Rows from block 2, named by matrix and row number. Rows with one number belong to one attention dimension. Each number is 500 + 25 x the weight over its row's rms, rounded and kept within 0 to 999. All counts start at 0. Numbers have three digits each.
# q: attention query, key and value (stacked) (model.blocks.2.attn.qkv.weight, 960x320, the q third), inputs 107-213
# k: attention query, key and value (stacked) (model.blocks.2.attn.qkv.weight, 960x320, the k third), inputs 107-213
q.165:534492521504506492528478492470458522515492497527449510481545493491512509524470534507508492484481515552517491444519491538508527475484534459524479498496499492542520541535424504527493507497528485494490442488516480510501537521507495513500544489488495529477490452532490500517510482527502535500495502474529497490536512472452490
k.165:541529521480490505462472510502539479473488501494536468487512478536497502529494482521497531498501474500554558524473468481524500465526507520477508515468489484503491520511478522492496506505499502485488484528490530505542477476539512549488507483529466474539463469536483500486527490463482498473492494503527491491443546506563494
q.166:519454535486549492496501473464449489453537476481517478492436480534497499495518575467466508486499490446485567498477540518499448511513481527533480486532478566448511556496536453522532526511511492494494520531489527464521496448537484539497496511466514485475516513517499524489453482539487477551563523470487515489497520508510510
k.166:533546501472519452490522500510525500519490461524506541523518486506462479496536508467477513512526502524491537516494514535471513455516508486533491508494469542551458499484543510523486523523495493508494492502542546497458463480472498502474509523460506485504483526489496459450508467503478506477507489530527530476570480538481497
q.167:493442504524523530480479478443507489452486530501481503480486462474502479453536499510506500538532509492481541537503524550479507529473479477500487458493484523489472509493508517505486518516456517465506556462523514512487489487474496500521524490532508516518523524574482485489509484473501540531543513495489530502472482535480505
k.167:528524555533499499509484516498497496486471469526502470465491471490505507502510469507555483528488486542500510520489518528511501514501538577471497548525505534535488493491560510506468512506515495518492502487538508454538491510514465480480484500510535495471545515485505492483525532508524478509506547484494474466527475499531476
q.168:484489475531539482483488511543521539488522512508451465518503499531535531501551458498469527519483520527499537505511506507520488520509490484494471557531508481510500514488471527521477532478507542502505520498532489545547499487505518509477446471503469576481515525535460523570519529479467507448473496467469488512478464494496506
k.168:443502532525514500487516512521510520485507532458486515505524503478527518497477466486499511517514485486519500521528454476509524518460508499476493469491502546462486484523507458514479524564450513509495504519549489478524519522497499514556515530504492453456512447500514467502502504507518478485449489497504507465495507499515492
q.169:539456504528482474503516463510503494446439481503559494498530521485526495469535465508483478472479510489477451518522477519525508493499509520532456456521497503480517505514520522503524523491498467497520467470481493520495522483467498530558481488542497524529474532478487494497543524507518485507498519493517494528509557480476496
k.169:533504536497522487566470509530537496473503504506483490506541511539477531499551514546530493516498471532487509500465548495514503519488503484500482511498477488471512475554467499470552470467509456471544523469496521520494542488477489520488459503493511581475464542513544490473452521478534540506464562555507465505521504520497511
q.170:497471535483478479526487484500468521479507516498512488478519495513517523558488507515490505510484492507514461495519519503507485512499535480497472474516515508487505470501493514504514487490503514532511506494482531503497528484532455502503554507468507493495493536501465443507474478502539503464520488516546541536496525478466502
k.170:511459514476531491500503458501473510495543488511461496498484506533525475478520439519547516481473513521501496478503498509502508539481544547531512490505498507515505484489509507463487497494486484503520490498474473489500499495518519508475472515461468493482512464508545427486511522463524469493540466488515477505469531498520505
q.171:497490503511493486504466513518494522510481514444514485551512507500520513524531495502527501517491509478509515508462459488524497512589514506542487487490508497480465487467474495529510439513533549521516497487539500483499572516468482510503453554468481476504458484508514510538470459447508531509500486488484451490461517467515518
k.171:484499468545484481520523509502460539512527503486523518483568525444523565463502498511507477505487527472473502424559495521448522498468510474503525486486490485542447473482482444506508526499481488527517511527489490469491530548521520515556482505508504485450506502518533464502499482514465501485464493499547446493546489422461465
q.172:509504510477477510495439523501555481556482508518449509546524476505528497487471492548511529524463491527494474474522510526538478499483501490468509523520504488484452509479509506472530527553537520517501509497490483509513438518496477472491497494507495530497520512491510460469513525504524489499530493519526503489499485495480501
k.172:527500542537491503503418468496524518484501523447499521540524506496519533480516472508498485526465491522497424509501496494444488500548497503471483547516493478492519533485512505509494456520570507499475539487509530495491543419496528511531465510523490475494488528478489474494523500514538497508510508491475516493475509475484459
q.173:563517475542492475495522512523511527484515495496473517474484505518472498499496478514466504507515510498498550543512525539508494498484528510504513510470449613517535514517519524484522547513512473503512444461474495503476487491493512489464514498525473514514497480504529522506487521489516541519491455538529500491466491543510498
k.173:599478491500551507511512477479537510523500505513511477514514538518516519509425488508545497532529511532499525513493483520484505492510527492499510468449517495515506501499486526525464516526508479532500470512480479510477489484504496495521492498540489475516512503479521512515517520490495491513483400528521496496480481510530500
q.174:474511516517525524472495500492479463466488465473512516484466478460464477525436504526513477540472502523488505459510509465520491469469467520497515509491478503501520509495478492481563488488520512504513453484515457551483515488515521529479515493493490455528535515491495450518524539527452493473503455463523485510510430518536504
k.174:459503489494481506526528534505491506510523486502533522466457503517490501520526491477503486494491539547513518467531532470502510533543556498509501509496472443483454511508516527518463488459433507526509473487509503513499458529520537510517525477529489513453520503502521460478505511497489505514534414536512495523528479557488506
q.175:490481530519490486491459483534526492532548524451478481474504475479485486551500510510495489478505496524476488496462491474517514440540563531511470465533553530485545467505525510478516462507514509509509496474494480435462477477533494488538490524492489510509487492478472473495500504508465489487527486523476508495514503505481521
k.175:488489526524541444505550481477519487528525487526550489492487468524505514480451544491469506470473481490498492515521474479471475494490501502486531466465455518494481501526542512508517515463496502551469463491511480458509454495494554474512473469501463470499519483528452500489503485480526548486500436507462498524512530519494491
q.176:518501510495510509498503491476516544489532497491517514508505527499536499498504480464477501461482504486531466497492521502491529505517482548504529507529489539541531491464543500520518516509508491510523515479477502497507496490472517483509532482518499530497501498469463498479497476512495527494522497486463472501494514497498563
k.176:511508472493502504490536469455484432476511459507456509496461496496492503511550515484483474548518440481481447498505497484519493512515511483481519476470499503484530545495529512503554484471471505475521526496454469497479507451499502517472497525453459510498517516527552507510517497497507480480459481457497430510425529544459542
q.177:551474480507502506470505492521530534534517478483478468529483459504507484564523497516508467536500477533485515550496536493544507497530525519479479482521504498470502544541477509522490501478501454529514525511508521480476535487505523529479490527506493511545468457450516467487464484516421479522542533488533516555509505489514522
k.177:550513506520486470484483504485517507479511530511464490500505533477507482502477528510533512496480494536502467566485534532491502494514469509511497481488481503542522538481465466479529440496504461505461482505457559476493469513484523502523479499504509451494470482492447499501525477492493529500499558528490460548480498510505467
q.178:482493471517489448492479456488496510487477547505516516520520503524542476481511538497534522435548462512507466498480515496545499514540493516502526508536510502505483488483469463499512495457430467511454530544485522497489507473525474525512521505537478510465482465512470517498526472498566498482463501501475421512508494495512493
k.178:477469513502475541476466495450456490469528560531529511554501492534530487476512483471507506508495461468485507503509491554499478521495496464516457510509507511502521495481534501524532544438466478510462501465510497500477443526477504516487493508482508518476519506513543507476488516518470474469497486494478510489494524479524487
q.179:507492518529502532529471541558490503523553535485503489485501459509473516451528460521488498531481492517479520459541511502522533493525516454497543533498563486562520521494545472533467490512453476499471503465474513493499501461469467519563527576480509452515535484488531491473497482511503490500494461477492518561513472494484519
k.179:519530475465486504483539515486463531502499471531506482491523534486487467481498499516542491518507504528493495446484511503552511470484483502500460520492511475492497525491511489511513484481547502490519535481507505490469526478526497470491427475453506493499526500497486504488508493493566462469503472492451548514551494475510506
q.180:474498458488478505465477520546509486497446469483483476496519534480479509545497524504472507522495480475490490485461485454529494524479509515523476499432503488487503495536527518498556478480489498501529466518516494526508534507523528485540531547580495459488474525459498459512521487494507513513493502503510471538508499546455496
k.180:495448567485482492542533501507523525495543525462507484523484497485528460513485519530526465464514466504509478506507556491483510558449475475481488505464485476453521520526502535508491447485521505520502493475479498526494479511504503484525510531513517537511472534491498476485500531523517483519518476509537458509483511448491509
q.181:522506519533475565512467492482535499527501499484540469542547518488519508485508496498539491485510449518485483528498539478506480540461486532474463484516453500495471545508537456536503460474511496561476486490495475484504499490445511483524474502521480539510466521500473454465494501490515488488459500524503514507487497481511492
k.181:500455562484473478532504473510494501531476550485488550514514496512489467567501508487461446476498498492508485468503526509564511508494521459516520492509547513468453493500490498505512507475518515480514513494476561479488480479473502515462488521460473513469516503540461485491529515468458526549522528530509535545475527464495486
q.182:500508551502485481514467500503456472486546482477515505502479493551477540473578511478474491529501556499482467548490465525512484512475527497487515513496506516511485479486491499486533496505490487501485515486484497479492508493521499509517491514502507484510496495502483516451522501508492538497483467464506496481469529484523510
k.182:524519460513502528517510532460499467523492514493504491483537474534508489487536512493533532510520518500479482517489486490484517485519506427558487466534513493470473468523550516529520524489489490517504491494517488556481485504530479528532509460500477509496508502526539517506460493560534489534495453505538494542556476509561469
q.183:455460538474511492505522516518503487513486548495466490491561499535488485510451487510504516477462523461511480487505494469453502481479491492519514496519482493504520479476474464487496497523496506466527474516441477489518508529454492507463494511512535445506494471497510509485530485477516487483494493488472525521474550533480536
k.183:383510504494534472533529442528470491480507531506501465508469513520483483507518509508460511538472489502505473496492546422451486490488490468523529507461503481557493457505465483531469471526526573498527535517540498517524482540483528446481477495514494559480509449502481511486479504522528544510526559480501486491518497489477507
q.184:438514484505482489534465519552466521502511513479495462516472488558495518513469468500485518529539515450513486464518487484496474492510537534513456489494530512522490496514510515501471559534495578493504525519514472503545473494512504489486534491512532537499484483487486542473503500477510463543487503545510526484543481519492516
k.184:379512519487479483476524507490504516492535510490511473517492533529512460492501513491472484500498515477515518500467463453526493469518506516498527488521498556519518488478478503512484549523510570493506461478529489526515497541498490520516471500489526544521520517456449494513495519445504496490489532520523493451488513494488469
q.185:456472490503501513482478505456519455474463456492512505507471500531520511455485486454454480545503451524523496465487555487499486469522467509523487470489522498512452497454540520492500508501485551562493501544498463465507495527529503500515561530473482523453520510497510496491529455530499506439495478483501476496492515525514480
k.185:421519506512557508512487481464489466513475482495513531542477502484490481496488498509482497500517516488515469457498485413462506524510506476519549459465514535490483518503524447458485515523480510540488489516486468491468490512457501522518487476507478474520520543485523495520580521501501491495510453531503495469482511511512496
q.186:489507515469472496507525520523538519477504515514486529564524483514497488556472502506532465507557526513538517501463516510505559478492485451475552531531522499479530484497466435494495515520505501547497480496522481510520502474539512507479518530453487520501499507470467470497524490495505490511494508479447515496490519468490504
k.186:532463513474507528470541500512488474475516482518493554515466490489547486527491476502518497517518501510510487505495548479526502478525521523490459476508497478510492516477509476550487494518501523513518529486501505490478496511481530487503530477520504468547492462476473507521478511471476469545473455470522488481512547493498489
q.187:509463524517482467525486483524479503510472495486522514499507466454526519502463506481474526523517477535517497550479496487499547478500442504496522498503515548469462493471541557514515526493493511501483489497554496480477520512468499487476484533464513477481494527502509501501482504500483496481470489498510471509521542577475503
k.187:506519485500503493514530494430573517473462485514489494508501495509494485471465498517468505489471494483494509472521516468527464513468479466520504530492480507559481454492499528505536493482533512488497531467459508541483482513493503483515520471490504498513532492504493474431493528534474483429519440531519517476516541506495516
q.188:504515503490489523472501519465482506484475499510510482512516502460499475542524497495491509502459531556501464509470483532521508486496540478469510490517497512505490554494533478478443477489465520447529464527486503553481487549462488521504511490476455486486510489539541471510516515495497468512470516506578508530518504504469493
k.188:508495528505530543514480483495528493548461525534525513480516494485512496553479503520527491532500493534494550508531478474510543476490491527479477531516474476445462488512543510481513503494542487480518509522475494466526530567501529532502528504497515500432520520517528480490575523493528514509517486511521529486482478526475485
q.189:528493478490477462491530488510492528519535512534461469452480513500479491482487469479489507472504437490501473517463513491505542506490505459505484501499446483471481511516462526476508509505481524519507502526515488496551524511514517553483538516458494487545495490505512475494468537505460513516533505493507509487549532515540487
k.189:508511479469475537505484519500499483522523496495488442448535493448463472515531471495562522452517508520535497488494488521535501470465516463462480492469552523515480469505481472470470512472546499503455541480488509504512467502487465512490533512500497467491490507481473504465527457458502515509510515448502510505480502490492512
q.190:521509452492504562544480474485495522469531497493515497465512515503495525488498511537496477523526526494539481496539499492466514464514483482512523520454503499446509479473504435502512531448495498524486527512469511495495530441508488467505516471536514504507515566508503495517465489513512503500494447531493535503493578458473481
k.190:489482505491490554492506524498496511492471498534465491478434457468499502534459498472494447460495519530511500479501467499481510514455493482485535523505481460464480471514511537497499507500538514493491519492492481473499492483483449494492444510470462470511565532527556512493528470538465498477482410468507504469480477523536480
q.191:481432459486543523504492533489478506570531506482479482465516513487525497510507473530523533497541549443475538473517545503445549508491465499461502507491486522525525469490466504472479480482524479493457476490439524506508516523483504520513476521474523520488503491523464492499493510464450519494506555552497487492508542491489492
k.191:497495472453457512492490487510506497503552545490485457520506525482493480483458475475542510521476525519548503503459512528495477542467510498451512483515460492536522484495523488545463523536473492536471520530508487485469500480481510522509522510470532467517491468454518505475466477543484450533502544505504496549547509423505517
q.192:458516488462487494517495522550513469485524456486499520522540482477495501495481521509459506506492482462461504524484507506497522500443500521543508511529480515486442513515463500539503542551500515512500463461517480518509460501520527487496490510504485533508480499499529532488461472467539513472514490478492531506543535568521491
k.192:404529503496502476444468515465489509465525477473514492514495485526488486494481482478476529493516532467516524433540508495481516499497488504511453549519470529546503502483524524529500541505505534521507490481484504508478533499465570484486472544474532514485489489523512530518491461499502505502518548548487488476484451464487535
q.193:544519478513513498518519479519570467497492508481469477506493478503510497474447507521515456534522521473490516525483496502538477509496515489478501569455504520481535479532458554518463487502499470517527448489486497504477499477501474499534481496544474475519494506475477445499492499448475491536526490478578516514501483511538451
k.193:571478460507487467492463532540491509527515457524534493491495505507504547496473461498536520493472503525460518532488488501477476506502504548479471505496505501529521465546457493506503495526511470499510488477483533538512503501521463483486471536538465498537484489459480473492520519468528508536486391519517483484470498501485495
q.194:507539448525489487519472517478486446501516521539426507522557512512508461540461542509541532494456512482524517493538513515487506495458498530521497503557495493527492492455482468472488503516513509530499500480473502493493545499424507496501466531507525485527476503503505507541489480458505511532504507504503535485495532452483458
k.194:510491519467501507483459536515494479455524491542543490461522473483491455483481506512532513495527497451532496483539544517503501515512467453501511482549541486466502500480468461487563510472491452514445559481477527474467511454522488501469461501494492501511449520508492535500478491507564500507520575533479491522511548491522514